config = dict(
    projector_hidden_layers=2,
    beta2=0.99,
    precondition_frequency=10,
    adamw_lr_other_params=0.002,
)
Rows from block 2 of a small self-supervised image encoder, named by matrix and row number. Rows with one number belong to one channel. Each number is 128 + 32 x the weight over its row's rms, rounded and kept within 0 to 255. All counts start at 0. Numbers have three digits each.
After each channel's rows are labels from the 100 images, of 14976, where the channel reaches its highest value: "patch colour" is the nearest of a few named colours to the mean colour under the peak. Only what is clearly more common there than usual is listed. The data: seven-segment displays showing three digits. In brackets: how many of the 100.
# r30: branch 2 reduce pointwise conv (model.blocks.2.r3.0.weight, 68x160x1x1), inputs 0-79
# b30: branch 2 3x3 conv (model.blocks.2.b3.0.weight, 102x68x3x3, transposed, each kernel summed), outputs 0-50

r30.66:186128185111128128128128128128128128054128202079085128128202155106128128128128087128081050128054128128128128128162128128064128128128128128128128128128128128128128073079128128128128128128051164064128128128079199128180128128128128085128074128
b30.66:112122103142122145174128107056150137139168067182138147124166086128107096151158122128122102166111153145056128156109190118148137170106097097114150154110127
patch colour: grey (86)

r30.26:128059128072255128128128128128128173128128128128128200128128128128128128086128128128091110078128212128209128128128128128093128128128128128128128128128128128128128128128128055128128128182128128128128128128128128128085060128128128128128212128
b30.26:156101094146177105113071119092107115126159146093150096136119124089157115148110150107144119128082043137112079068174154140129130092079120064112091153134036
patch colour: green (70)

r30.43:100094128128046164128128107128128128128236128073128128170163058128128128128091175128080128040128128128128128128128128190128187128128128128185128128128128128128128128088128067128128052128128128128061128064128067128062170128128128128128128222
b30.43:175144080082124181056128184049118111106145140133110104129101156151040193098146144101100122148194172134109112156123071110116143184083102127128063108116122
patch colour: black (50)

r30.21:128090128128128128128092128100128128073128128128178128128128128128128128128128128128066076128128128066128081128190128128128128128167054128043128148128128128105128128128128128128212056128128128128193128128081128128098110128128128128128128178
b30.21:121125145135134160168167185121084223129100115152200127093137113121132087089113128133103141128130182135070109177119123161110167128172205128131128128152148
patch colour: black (62)

r30.0:190128072174128128128128061128058189202128181128057171128128057128057128128128128128128128072070047128128176092128128128128128128128105128128064128128128128167128128128128128128128191074191060128128128128128183128128084128080128128081128165
b30.0:142107131159084055133126141131148164175150163124081153149148157101113136116124077128204097120110077071138129106155099086089128083050135138189093218139180
patch colour: blue (77)

r30.28:128128169128128128128128128187128128171100128128128128177128176128076128093128128190128187199128128090175084128087128128086128128128128128091084128128176180128128128128128128183128187128128128128210128128086128128128164191128180209128085128
b30.28:131156107114146132101153121126067132103151159152122122137126071130130129147065154107142098123155118055109052128135173094106114139054101147141163112101131
patch colour: grey (65)

r30.32:128084128049128128128128198128128128065128080128128164084128128128128086128189128128128067050128128128174178182128078128083128083128128099128069128128128128128128128128128027092128128128060128128200128128128128128128087128070128128128128128
b30.32:107197163080152147102124115108129154112128095153193086144110079128080152110169159102153093116128127136128159118110134128158092167140143078044155062110106
patch colour: red (36)

r30.1:095085128128224128184083128068128128172128128128051128072128128128128172199128023153128128128128128128074128128128128128128128128128128089058128128066165128128084075128128128128128128128128128194191128128194081099160128057128128041128128128
b30.1:126133105136168132133109139142101103118167125100143100080111179152086102213145124132159132149124172107128128096132123114101123111215127083035149122103105
patch colour: brown (57); black (29)

r30.55:213128128128128128128128188206128128075224143128157128128128128128128050128128186014128128096128061128207128183161128128128128128128128210128128128195128128128128084128179128080169074128128128128075128128128128128128128128079128128128128074
b30.55:077132166096029104174160172090165089106135142130137132108131140123126102175078107129231119126155092142142111131112119170156170135088074210130136122144128
patch colour: grey (65)

r30.2:128128189128165128171128128128210128128128128099128128188128128128128128128128220109128128128179128128096128128128128102128128197128128044128128128128128128128216128128196128178128128191128084221128206191128128128096128049128128128128128081
b30.2:200112079068105136107099125126134128118151114145136121165079105109102116133067146121163134145110139128118116201054139101102133174093096112160128118143106
patch colour: green (27)

r30.59:128080073128128128128128180128059128128141128128128128159091128166128128128128128166128167086128128067128128198128128128087128128128096128073128181128128128063183128128056170188210128128160128128128128128078075128128128203128128128128128128
b30.59:150167099091160153213125142110189120087107099103115122142108130120136122168145137169167109118188102081162137080083167077135228114163099136171135083137128
patch colour: pink (47)

r30.25:128128128128128128128128128128084128128128128088128128128128070128128128012040128128050128128128128128128128071128128128095128128128128128128128128181168069174128128128079128175128128049128188128128128128046128128128095128062128128175128128
b30.25:140164110092112087085116197176093096163114152125118160137168128096074145128078113108130157097128137104112130133165133165165166175078146210193106085096099
patch colour: purple (40)

r30.5:153128128165128094128128128098128054128128219128128164128180128128128128128128128128128054199128128128128092128128128217128128204054128128207190128128128128171128128128128128128128071128128076169128095128095070128128025128128128128128128128
b30.5:179127155167186137111128144103128134171179158149098066097082102206116081113128092066128093121167152154185105142116140143089090156188104078136172099125114
patch colour: blue (35)

r30.18:128128221128128128128128128128128128089128128196128128128128128128128128128128128128089128214169128128128128128128128066166128175128128155236128160128128128128128128186128128070128128128128128128128128128046128128194185128128128128128128128
b30.18:077104139090088153150151153195104120132194131142163135218161091144111118076110101097097168128105128149083060131173107134114144132131183115133117129169077
patch colour: pink (35)

r30.65:128128128128048128128128128128042128128128128128128128184056128128128128128128128174203128095205128128128128128076071128128128181128069128128128128128193128128089128169128128128128089128128128085128128128128128128128178128128214128128056128
b30.65:147128128097146160089131111075153119119109074143091114091140159136158177146160125180145116127124130100123107075110123199099097142120155139150177023102128
patch colour: pink (72)

r30.11:128054095092128128128080128128128128128071128128128128128128128128128128128128165128128128128172128128128128128128128128128128128128128128128128128183128128077128084128128226128128128128128128128128128077084188128128128048128128128128128128
b30.11:133134130161139160165163177143166116095178131093148086155139112038150129155158107125179168093066100091130092070181175147217138081105170128162122128153079
patch colour: brown (92)

r30.42:073175128063128128061128128128128128198128128168128128128096128128128128128128128085093128128099128128178128128128128128128128128128128128128128128159128128128128128097128128085216128128061128084128128128128128128128128153076128128071128173
b30.42:086145097050073138144121162131185184160073153115175084147149100152082121106132201133066122148178105122109140060111117130128173138101132117125164136128095
patch colour: grey (71)

r30.51:128128085187128078128128078128128060128128128151128128128128128128045128046102062180128128128128128099128128128164128128128128128128091128098128128128075128066128128072128173128128080061128128128128128128128186128076128128128128128128128128
b30.51:132113127145103092185132144083159183169160149111082126082093063209156106132111152077103127156058088124154113179188145138135101152148109106117155128098222
patch colour: green (79)

r30.48:128128128128128128094128230128128085057128030128128128128128128128128128128185053155128179068128128128128128128128128128128217181128128128051128128093128128061128156128128128128058128067128128128128055128128146200048072128128128128128180172
b30.48:162232117149183137164163095138150137128169141109165115117105121145097060159087128066119142140128140114087155146167085167144137150150128101193074071081147
patch colour: red (67)

r30.36:094128037192161163093128128128118128231128077096128075128128128128109204128128198128112128128095128128128096128128177066098128128128128128128128168128128226128128128128128000167128085185112128128128152128128128128128058083128128128128128128
b30.36:164099102113091105096114141096098100111143163126152100050108094120126015124065126105095121137127139153109143118163129091091134161082096141139128111083119
patch colour: blue (66)

r30.10:128079196128128128128046128128128182128201128128128128128128128082070128076128128128128128091128128083057128128128128128128128128128171128073128128128101128150128128128128128128128128035096128128083255128128080112128197128061128128106074128
b30.10:103118073160113081072099118109139088102105121141128145129118083173075136149148077189157183103094146146098110099141176096180157114110098137190054104144217
patch colour: white (26)

r30.29:128128231128128128128046128128128128128128052223058191076128128128128078128128128128057066128128128128128128128128128128128128151128061128128128128054128128184128089128071199128128128128128070192128165128098128128128128155128128094128128128
b30.29:132133070146126166130111156065137075184160131160168137139117132147087096060135117102090121096155127137154116126128151175142128138137125155060122151095079
patch colour: brown (61)

r30.20:128128128221128128128128032128128128128128128128128128128128128128128102190055081128128128128152128107128128128128088067074030128084062128128128128128128061128128128110128128128128128128128128082128128128128128128128128128128128087128128128
b30.20:151149183133186112150146085118147129114212097180120104144159125130128140175128123088094143114144127102082175174110099125149128086132143172102128168147128
patch colour: black (65)

r30.4:171066128128128166225128128175128174128094128128088093055128128128128128128128128161128128087128128128128181182128128128128128074128178088128128128128128128128128128128208128128128128128128128128128128098128128128128056128128128177024128128
b30.4:121132088149127120164140099114118181129083128105133090128081155121144145150117101142170098128154101149153119128139106140153128156092188187165059173085099
patch colour: pink (34)

r30.49:128128082057128092089128128128128147128128065128081082178128128128128079189128100128128128128128128128128075196169137049128128128128128128128090128128128128168128128128128010128128128161128128128128128128068128128074086128128128128128056128
b30.49:073110155122115143121124176074114149124124083138135125094149159121184154095166127162147172173085153162098174171179140068139145043106115122177156131142139
patch colour: black (78)

r30.9:128128128128091128035044128128128128128128128128070128128128128128128075086128128128128128088128128196128081078128128128128128159050128128128128128128128128128128128128128056170128128128128192128128128086128128050128128046084128128128128179
b30.9:161127111174108077108070119132147153144124129123132074142126139111168185122187137132215191206133142102152105098125105060137099117086119128103217162191152
patch colour: brown (83)

r30.54:128128128128128101128090128165128128181172148128095128128128255128128215128128097209128196128128128128152189184091128128128128171106128074128159128128179128104128128080198128128128128182128169128090128209128128176128128128128166128163128128
b30.54:160178118150123093148143138069111159128098135123074221141136154072117181117157146092094116109122077161130132121101075170139146133158125074094122141160105
patch colour: orange (54)

r30.62:128128087128057128128128128128128128128128128128128128128073128128078128128128128168128128128080128086128128128128128128031049063128128128128082177128188128128128128186128128128128128128128128128090128128128128210128128074128128128128128064
b30.62:126159135088234125124103132092118115120198122105094074141094081165102045084118151127072127123086144101111129142127130187098116171106101155118136154108147
patch colour: blue (48); cyan (43)

r30.61:128080099055057158128181128128128196128128076080128128128075128078128128083063100128023128128128128128128164128128085184128128128128108128092128128128128128128128128128128178128128191233128128128128128128128089204128128032128128128128128128
b30.61:153147148126104138170151130132145190148140141176169108154140102131106151125150111082114125095116071150138128103107055158058135153126144129149183086099128
patch colour: black (69)